From a checkpoint of a small segmentation model: 48-pixel images, trained on made-up ball-and-stick molecule models.
Rows from block 7, named by matrix and row number. Each number is 128 + 24 x the weight over its row's rms, rounded and kept within 0 to 255. All counts start at 0. After the name is the row's rms in percent of the matrix's.
# conv: 3x3 conv (model.enc.2.1.conv.weight, 256x256x3x3), inputs 60-65, a 3x3 kernel for each
conv.180 093 [155 166 163 146  88  95 126 125 135 115 155 138 147 132 151 123 164 106 120 126 120 103  75 123 206 184 225 126 125 120  82 135 108 117 123 104 115 105 129 128  88 135 163 163 152 113 130 124 166 131 175 108 105  98]
conv.181 089 [159 144 119 100  97 139 106 115  91 129 122 106 113 127 125 152 118 105 157 130 132 163 163 187 155 133 174 126 130 123 150 149 101  74 142 112 140 166 155 104  88 121 130  84 112 139 137 140 144 150 138  96 174 136]
conv.182 087 [116 132 152 149 153 157 147 118 145  68 155 163 123 105 147 106 150 102 125 100 129  95 106 117 133 138 123 154 118 142 124  98 142 162 143 123 131 142 150 110 124  97 132 103 125  82  94 145 102 144 114 116 107 138]
conv.183 105 [129 123 120 148 149 126 156 146 128 196 156 115 126 158 129 150 175 126 129 122 119 107 142 140 119 128 117 100 106  95 145 129  87 114 143 122 160 167 148 131 147 126 146  98 110 116  83 105  83 127 108  96 105  97]
conv.184 085 [137 127 140 132 134 128 136 136 128 137 149 162 166  78 129 131 119 220 111  99 162 103 133 178 107  81 153 141  56 142 179 168 147 114 153 144 110 123 131 132 114 130 123 125 104 137 117 145 106 146 104 111 115 113]
conv.185 067 [102  94  45 142 149 129 144 137 125 142 153  97 114  88 129 132 135 133 117 128 144 140 131 142 166  91 145  98 127 175 136 114  92 158 124 151 171 139 149 120 145 117 124 185 120  92 145  96 140 145  96 161 120 147]
conv.186 098 [133 156 122 108  95 125  99 155 121 156 131 117 130 157 147 167 111 141 149 166 140 139 127 131  95  93 158 158 111  96 128 117 161 113 132 111 132 144 121 114 116 152 116 109  92 151 136 137 106 155 127 168 169 113]
conv.187 075 [121 138 102 131 134 139 147 144 134 169  81  93 142 128 119 117 143  99 137 119 114 187 211 151 154 166 177 196 152  98 119 142 146 124 100 111 118 117 127 152 150 119 169 141 118 142 138 151 130 104 144 133 104 182]
conv.188 098 [133 147 123 148  93 136 115 122 127  90 156  94  93 176 215 214 153 198 131  97  77 148 113 173 134 123 200 193 122 151 148 131 128 105 161 165 129 105 138 147 128 116 101 129 125  96 133 148 128  95 141 116 126 113]
conv.189 085 [ 99  94  91 144 121 136 160 147 116  98 107  79 126 105 143 120 100 181 117 129 144 185 155 127 101  79 107 151 127 101  82 113  92  14 112 184 146 127 115 109 100 139 130 127 132 115  98 124 147 149  97 109 122 160]
conv.190 086 [134 125 137  99 132 126 100 107 115 133  90 108  96  93 121 114 162 122  84 112 103 124 115 155 148 114 170 127 141 160  79  85 115 108 140 117 110 118 106 104 112 119 115 143 115 111 150 127 131 146 103 156 106 115]
conv.191 091 [127 129 141 119 146 113 150 137 133  92 115 125 145 157 127 140 136 163 148 115 108  76 146 165 127 124 100  94  78  52 123 162 196 131 114  86  99 124 134 130 130 112 116 160 155  83 100  85 103 161 114 166  93 147]
conv.192 076 [131 160 164 125 128 150 111  93  97 142 158 181  93 175 149 133 104 139 116 125 148 139  88 108 122 123 142  92  89  93 144  98 101 150 123 146 123 116 149 134 116 125 118 132  99  98 117  96  95 108  93 115 109 152]
conv.193 070 [122 157 143 109 134 137 115 135 159 144 143 173  87  74 134 114 111 112 133 132 138 140 127 118 177 165 213 140 108 114 165 172 162 113 158 126 125 141 148 113 109 116 147 124 148 129 146 137 161 108 157 132 120 108]
conv.194 065 [147 110 152 112 117 149 152 150 156 121 157 162 126 175 142 109 120 120 124 131 160 157  95  71 109 122 118  99 103 145 113 148 138  87  81 116 141 104 137 108 105 136 147 112 115 147 128 139 130 149 142 131 134 103]
conv.195 132 [154 147 132 133 118 128 134 124 132 143 128 127  39  90  31 143 155 155 145 131 135 123 118 107  99  87 117 142 120 120 170 184 224  99  58 106 128 141 129 117 154 159 141 133 125 131 137 151  83 133 135 129 144 127]
conv.196 090 [119 130 135 114 155 158 118 123 119 101 100  69  82  98 122 159 123 103 153 157 139 158 136 137 109 104 128 116 119 109 102 131 142 146 162 137 132 102 141 146 153 145 148 135 135 109 143 151 120 134 101 126 131 134]
conv.197 179 [112 108 129 129 140 117  92 112 123 113 139 101   0   0   9 150 217 198 114 144 136 211 140 208 157 136 126 121 138 111 131 159  82  93  77 140 123 116 147 171 144 133 130 135 128  90 119 113 152 136 141 169 117 128]
conv.198 086 [128 129 143 129 129  94 180 131 170 165 137 115  95 107  91 115 109  89 125 133 139 129  86 155 196 163 138 110 179 155  84 136 135 119  83  96 141 110 139 108 153 150 123 149 124 120 150 133 133 146  86 188 102 143]
conv.199 088 [161 161 146 113 106 105 165 151 120 144 146 174 135 142 160 131 126 139 149 133 140  96  92  77  79  88  67 148 130 154 194 213 174 128 122 128 126 136 145 137 136  97 153 171 139 138 109 145 128 135 124 127 123 146]
conv.200 061 [111 128 117 111 115 112 122 141 116 160 212 172 169 138 166 160 165 152  86 127 140 130 116 114 138 150 135 122 130 144 111 121  98 121 129 130 130 119 135 129 116 109 102 122 153 100 148 107 152 115 133 131 121 105]
conv.201 085 [152 138 134 123 103 167 146 127  98  98 123 100 141 100 106 160 147  87 156 115 123 176 155 186 155 171 154 160 107 125 142 126 145  46 113 100 116 116 140 145 132 142 150 125 155 120 117 139 124 150 102 116 136 134]
conv.202 074 [132 139 144 123 150 122  98  88 100  84  98 150 161 165 155 102  77  99 113 126 156 132 168 158 123 146 121 120 108 105 120 106 168  66  68 121 122 136 144 117 123 160 121 138 120 145 131 149 131 149 147 137 125 113]
conv.203 063 [129 140 138 113 136 147 141 135 147 121 190 155 126 139 121 133 104 106 151 122 160 148 109 151 141  88 136  98 116 104 121 133 138  85  69  82 125 151 152 114 128 106 115 111 134 132 139 129  95 146  95 104 114 118]
conv.204 102 [121 107  86 114 103 106 132 133 118  66  84  38 162 134 132 156 174 164 118 141 174 130 134 180 159 120 139  84 107 137 116 132 112 155 121 170 124 107 111 134 150 147 125 118 117 130  99  66 107  95 109 128 136 118]
conv.205 085 [135 130 158 157 141 128 134 123  99  96 121 117 123  79  58 123 139 142 156 137 150  87  95 129 143 136 132 144 118 112 112 170 140 136  76 108 115  98 126 129 114 121 125 114 111 116 132 119 105 130 150 129 139 116]
conv.206 085 [128 124 137  97  87  73 164 176 136 146 134  94 130 152 144 147  81  93 137 125 110 152 163 212 137 122  95  61 139 103 190 144 159 166 144 108 117 135 134 146 121 165 140 126 130 140 142 142 120 135 150 119 126  97]
conv.207 087 [130 132 107  97 108 107 135 127 182 116 103 145 109 128 131 145  96  84 138 165 161 139 139 137 134 145  96  69  59  46  74 136 170  77  63  96 127 131 104 110 124 116 144 114 108 112 113 138 139 136 135 138 138 127]
conv.208 105 [124 102 157 116  89 124 103 149 132 183 109 119  69 133 166  52 117 106  93 138 118 174 158 178 135 124 153 141 144 160 116 136 147 148  84 150 142 129 117 137 112 142 153 148 132  85 130 145  76 131 139 134 147 132]
conv.209 079 [168 140 134 125  94 129 109 101 115 103 106 112 130  97 103  95 104 118 156 121 149 181  94 132 151 117 119 118 119  76 141 180 159 185 143 128 126 145 111 119 124  89 139 154 101 154 102 126 152 107 151 103  90 136]
conv.210 080 [120 146 130 125 117 136 137 124 152  78 161 121 122 165 137 116 157 140 175 137 166 140 159 172 141 124  95 106 159 105 170 159 162 140 118 118 134 127 135 119 119 118 113 104 146 114 131 157 155 103 103 174 117 149]
conv.211 083 [116 129 127 117 134 130 124 149 157 140 140 139 125 168 157 169 176  78 107 127 145 155 109  85 127 114 109 121 118 152 122 110 160 125 142 137  99 102 107 121 105  90 149 105 122  90 115 104 148 147 120 102 126 110]
conv.212 223 [141 127 115  97 119 143 146 122 125 126 158 119  77 255 255  68 113  80 136 132 121 144 112 115 165 116 149  86 124 132 113 131  96 117 152 108 122 126 137 145 119 144 126 141 130 123 102 127 136 124 126 144 125 126]
conv.213 101 [118 125 140 104 129 134 124 111 103 148 132 142  95 133 157 113 141 115 143 155 136 155 147 146 161 140 178 135  92 106 135 126 155 105 139 102 136 102 154 114 126 123 108 124 135 109 129 114 154 138 118 125 145 152]
conv.214 114 [118 121 112 141 131 114 163 160 165 112 106  85 135 152 109 148 152  90 130 134 138 127 120 119 133 113 128 167 122 112 177  82 109 101  98  63 113 113 115 128 127 110 120 140 138 105 135 140 129 133 107 143 167 166]
conv.215 092 [118 119 105 148 128 109  96 135 103 144 146  81 134 136  86 155 141 133 108  82 120 116 124 148 112 139  97 128 118 147 116  94  35 157 110 154 128 118 154 108 133 154 111  92 100 132 166 143 165 159 123 116 109 130]
conv.216 060 [130 123 142 167 145 146 118 100 108 167  99 167 113 187 186 127 135 110  83  70  86 165 156 143 177 135 126 117 153 156  72  81 105  99 123  99 120 111 109 110 156 115 143 132  98 138  99 128 154 103 102 155 138 136]
conv.217 085 [117 146 141 127 132 133 136 168 137 135 132 150 170 190 166 130 125 111 109 144 155 112  96 130 171 166 180 103  83 117 180 129 138 129 161 138 121 154 151 142 122 151 132 160 172 117 146 158 115 171 123 137 165 113]
conv.218 119 [109 131 103 122 125 146 140 136 113 155 128 114 127 159 124 160 128 121 122 117 104 126 115  68 141 117 126 116 118 134 118  62  83 129  98  98 126 113  94 132 130 151 113 162 143 106 105 130 155 112 102 137 162 112]
conv.219 077 [115 118 129 116 105 139 146 166 114 101 106 127 132 118 165 138 141 117 115 121 163 135 127  91 142 156 139 133  92  69 113 119 134 111 142 184 143 127 169 100  79 162 115 113 153 122 144 135 100 124 149 133 156 138]
conv.220 079 [119 115  88 165 149 158 126 145 106 127 157 152 111 133 113 182 125 155 159 138 139 120 131 131 111  66  81 156 198 176 114  81  99 152  72 127 144 120 132 121 131 168 120 111 108  82 129 118 106 146 124 128 123  96]
conv.221 105 [156 105 126 132 134 131 137 130 128 129 124 130 110 169 160 119  85  80 128 108 131 144 111 113 112 107 104 144 140 124 132 172 146 115 142 151 119 122 105 122 162 121 111 137 118 132 109 104 141 128  89 115 126 113]
conv.222 115 [151 154 188 108 138 147 128 132 114 150 180 198  96  97 118 158 144 116 155 149 144  87  81  99 110 178 173  98 119 158 131 125 144 144 125 119 117 134 130  93 107  88 139 124 147 136 139 115 129  97 124 101 135 131]
conv.223 156 [119 122 149 116 130 130 102 131 152  88 141 100 119 122 125 121 123 131 131 140 126 145 109 127 147 117 114 107 116 122 205 135 116 117 137 136 151 136 157 144 116  94 144 155 123 124 133 146 163 129 131 147 112 144]
conv.224 145 [125 149 135 124 149 133 179 146 170 113 100 104  86 155 121 142 134  88 107 112 109 137 109 143 173 163 163 123 136 140 103  99 122  95  91 110 123 141 109 150 117 118 128 125 136 134 108 143 121 134 168 123 159 126]
conv.225 089 [126  98  96 116 130 168  90 109 104 136 207 173 127 148 105 131 179 155 126 113 143 136 147 114 104 118 153 149 190 178 123 152 101 115 170 128 142 121 111  99  90 104 136 105 118 121 135 130 119 124 127 136 117 133]
conv.226 080 [131 122 105 146 122 126 122 123 132 118 165 127  85  95 157 148 165  86 129 119 140 140 127 156 112  73  69 131 149 162 149 161 117 131 102 152 139 105 146 145 130 129 154 125 129 112 114 153 111  84 151 119 138 117]
conv.227 147 [112 121 142 128 118  89 158 153 139 139 135 181 141 166 129 129 163 135 130 174 157 113 107 101 124 100  85 161 145 142 131 134 114 155 129 148 145 138 145 150 151 138 126 145 126 117 138 125 132 150 139 155 114 137]
conv.228 100 [137 141 147 135 141 186 124 129 138 105 158 151 101 105  96 110 157 119 135 126 101 105 126 119 113 157 167 108 103 203 159  88 109 133 106 112 114  75 101 140 121  81 129 140 128 141 130 129 106  99 137 138  85 120]
conv.229 082 [137 125 125 101 110 119 134 158 146 120 118 123 110 124 120 139 125 120 162 185 137 106 107 110  76  85  40 130 150 142 173 137 189 167 153 136 132 119 123 147 157 123 156 151 149  83 133 119 186  90 146  98  79 129]
conv.230 060 [138 172 145 169 128 136 133 150 146 156 103 189 122 152 117  87 152 118 113 140 129  89  99 131 128 135 120 151 166 128 194 119 124 107 118 135 133 129 128 155 102  95 151 115  99 162 143 140 155 107 126  87  97 171]
conv.231 089 [104 126 121 126 133 101 142 132 143 110 109 145 104  72 112 102  90  78 175 149 131 138 163 174 121  94 100  90 121  87 158 168 185 127 128 149 117 147 141 139 104 152 129 139 148 119 128 134 140 165 113 156 131 100]
conv.232 088 [141 120 106 133 100  79 138 135 124  93 133 143  57 103 108 100 122 170 155 145 174 171 121 173 171 123 118 112 125 128 107 126  86 145 185 157 134 127 143 134 176 169 144 153 127 149 120 131 164 143 148 104 134 112]
conv.233 084 [148 133 128 135 160 141 141 141  97  91 163 147 146 195 152  79 106  70  95 125 142 115 144 107 111 141 159  87 111 122 149 136 125 200 127 167 101 114 127 135 129 125 157  93 147 122  96 145 113 156 128  97 114 136]
conv.234 095 [145 157 105 111  88 110 105 134 143  52 105 149 134 171  99  96  90 101 136 101  91 151 123  99 139 180 155 152 111  82 132 132 134  94 113 111 116 119 117 133 142 131 138 126 141 115 122 116 125 136 143  94 140 130]
conv.235 076 [159 112 137 106 128 129 145 138 145 138 125 100 130 143 136 116 102  99 157 129 115 158  90  97 133 115 125 116 150  74 137 145 113 113 166 143 125 128 136 161 125 144 119 114 130  98 145 110  89 119  94 118 173 100]
conv.236 088 [132 116 145 106 121 119 105 137 131  85 155 108 117  95  83 162 149 174 127 130 154 105  56  68 125 139 123 138 127 102 148 146 144 110 126 122 128 121 112 123 105  95 142 145 120  95 119 129 106 110 122 125 146  81]
conv.237 080 [126 147 148 111 159 116 115  88 125  76  84 130 121 126 114  94 141  81 107 128 131 121 103 106 140 126 145 139 145 109 110  95 112 123 187 162 136 151 128 159 159 137 133 106 154 155 117  86 147 142 134 107 182 135]
conv.238 110 [125 135 114 119 119 105 128 104 127  89 135 143 109 118 123  86 137  74 155 157 127 166 149 111  65 117  73 147 124 139 128 108 172 144 158  74 131 114 125 124 150 139 129 138 163 136 167 140 166  92 132 114 127 107]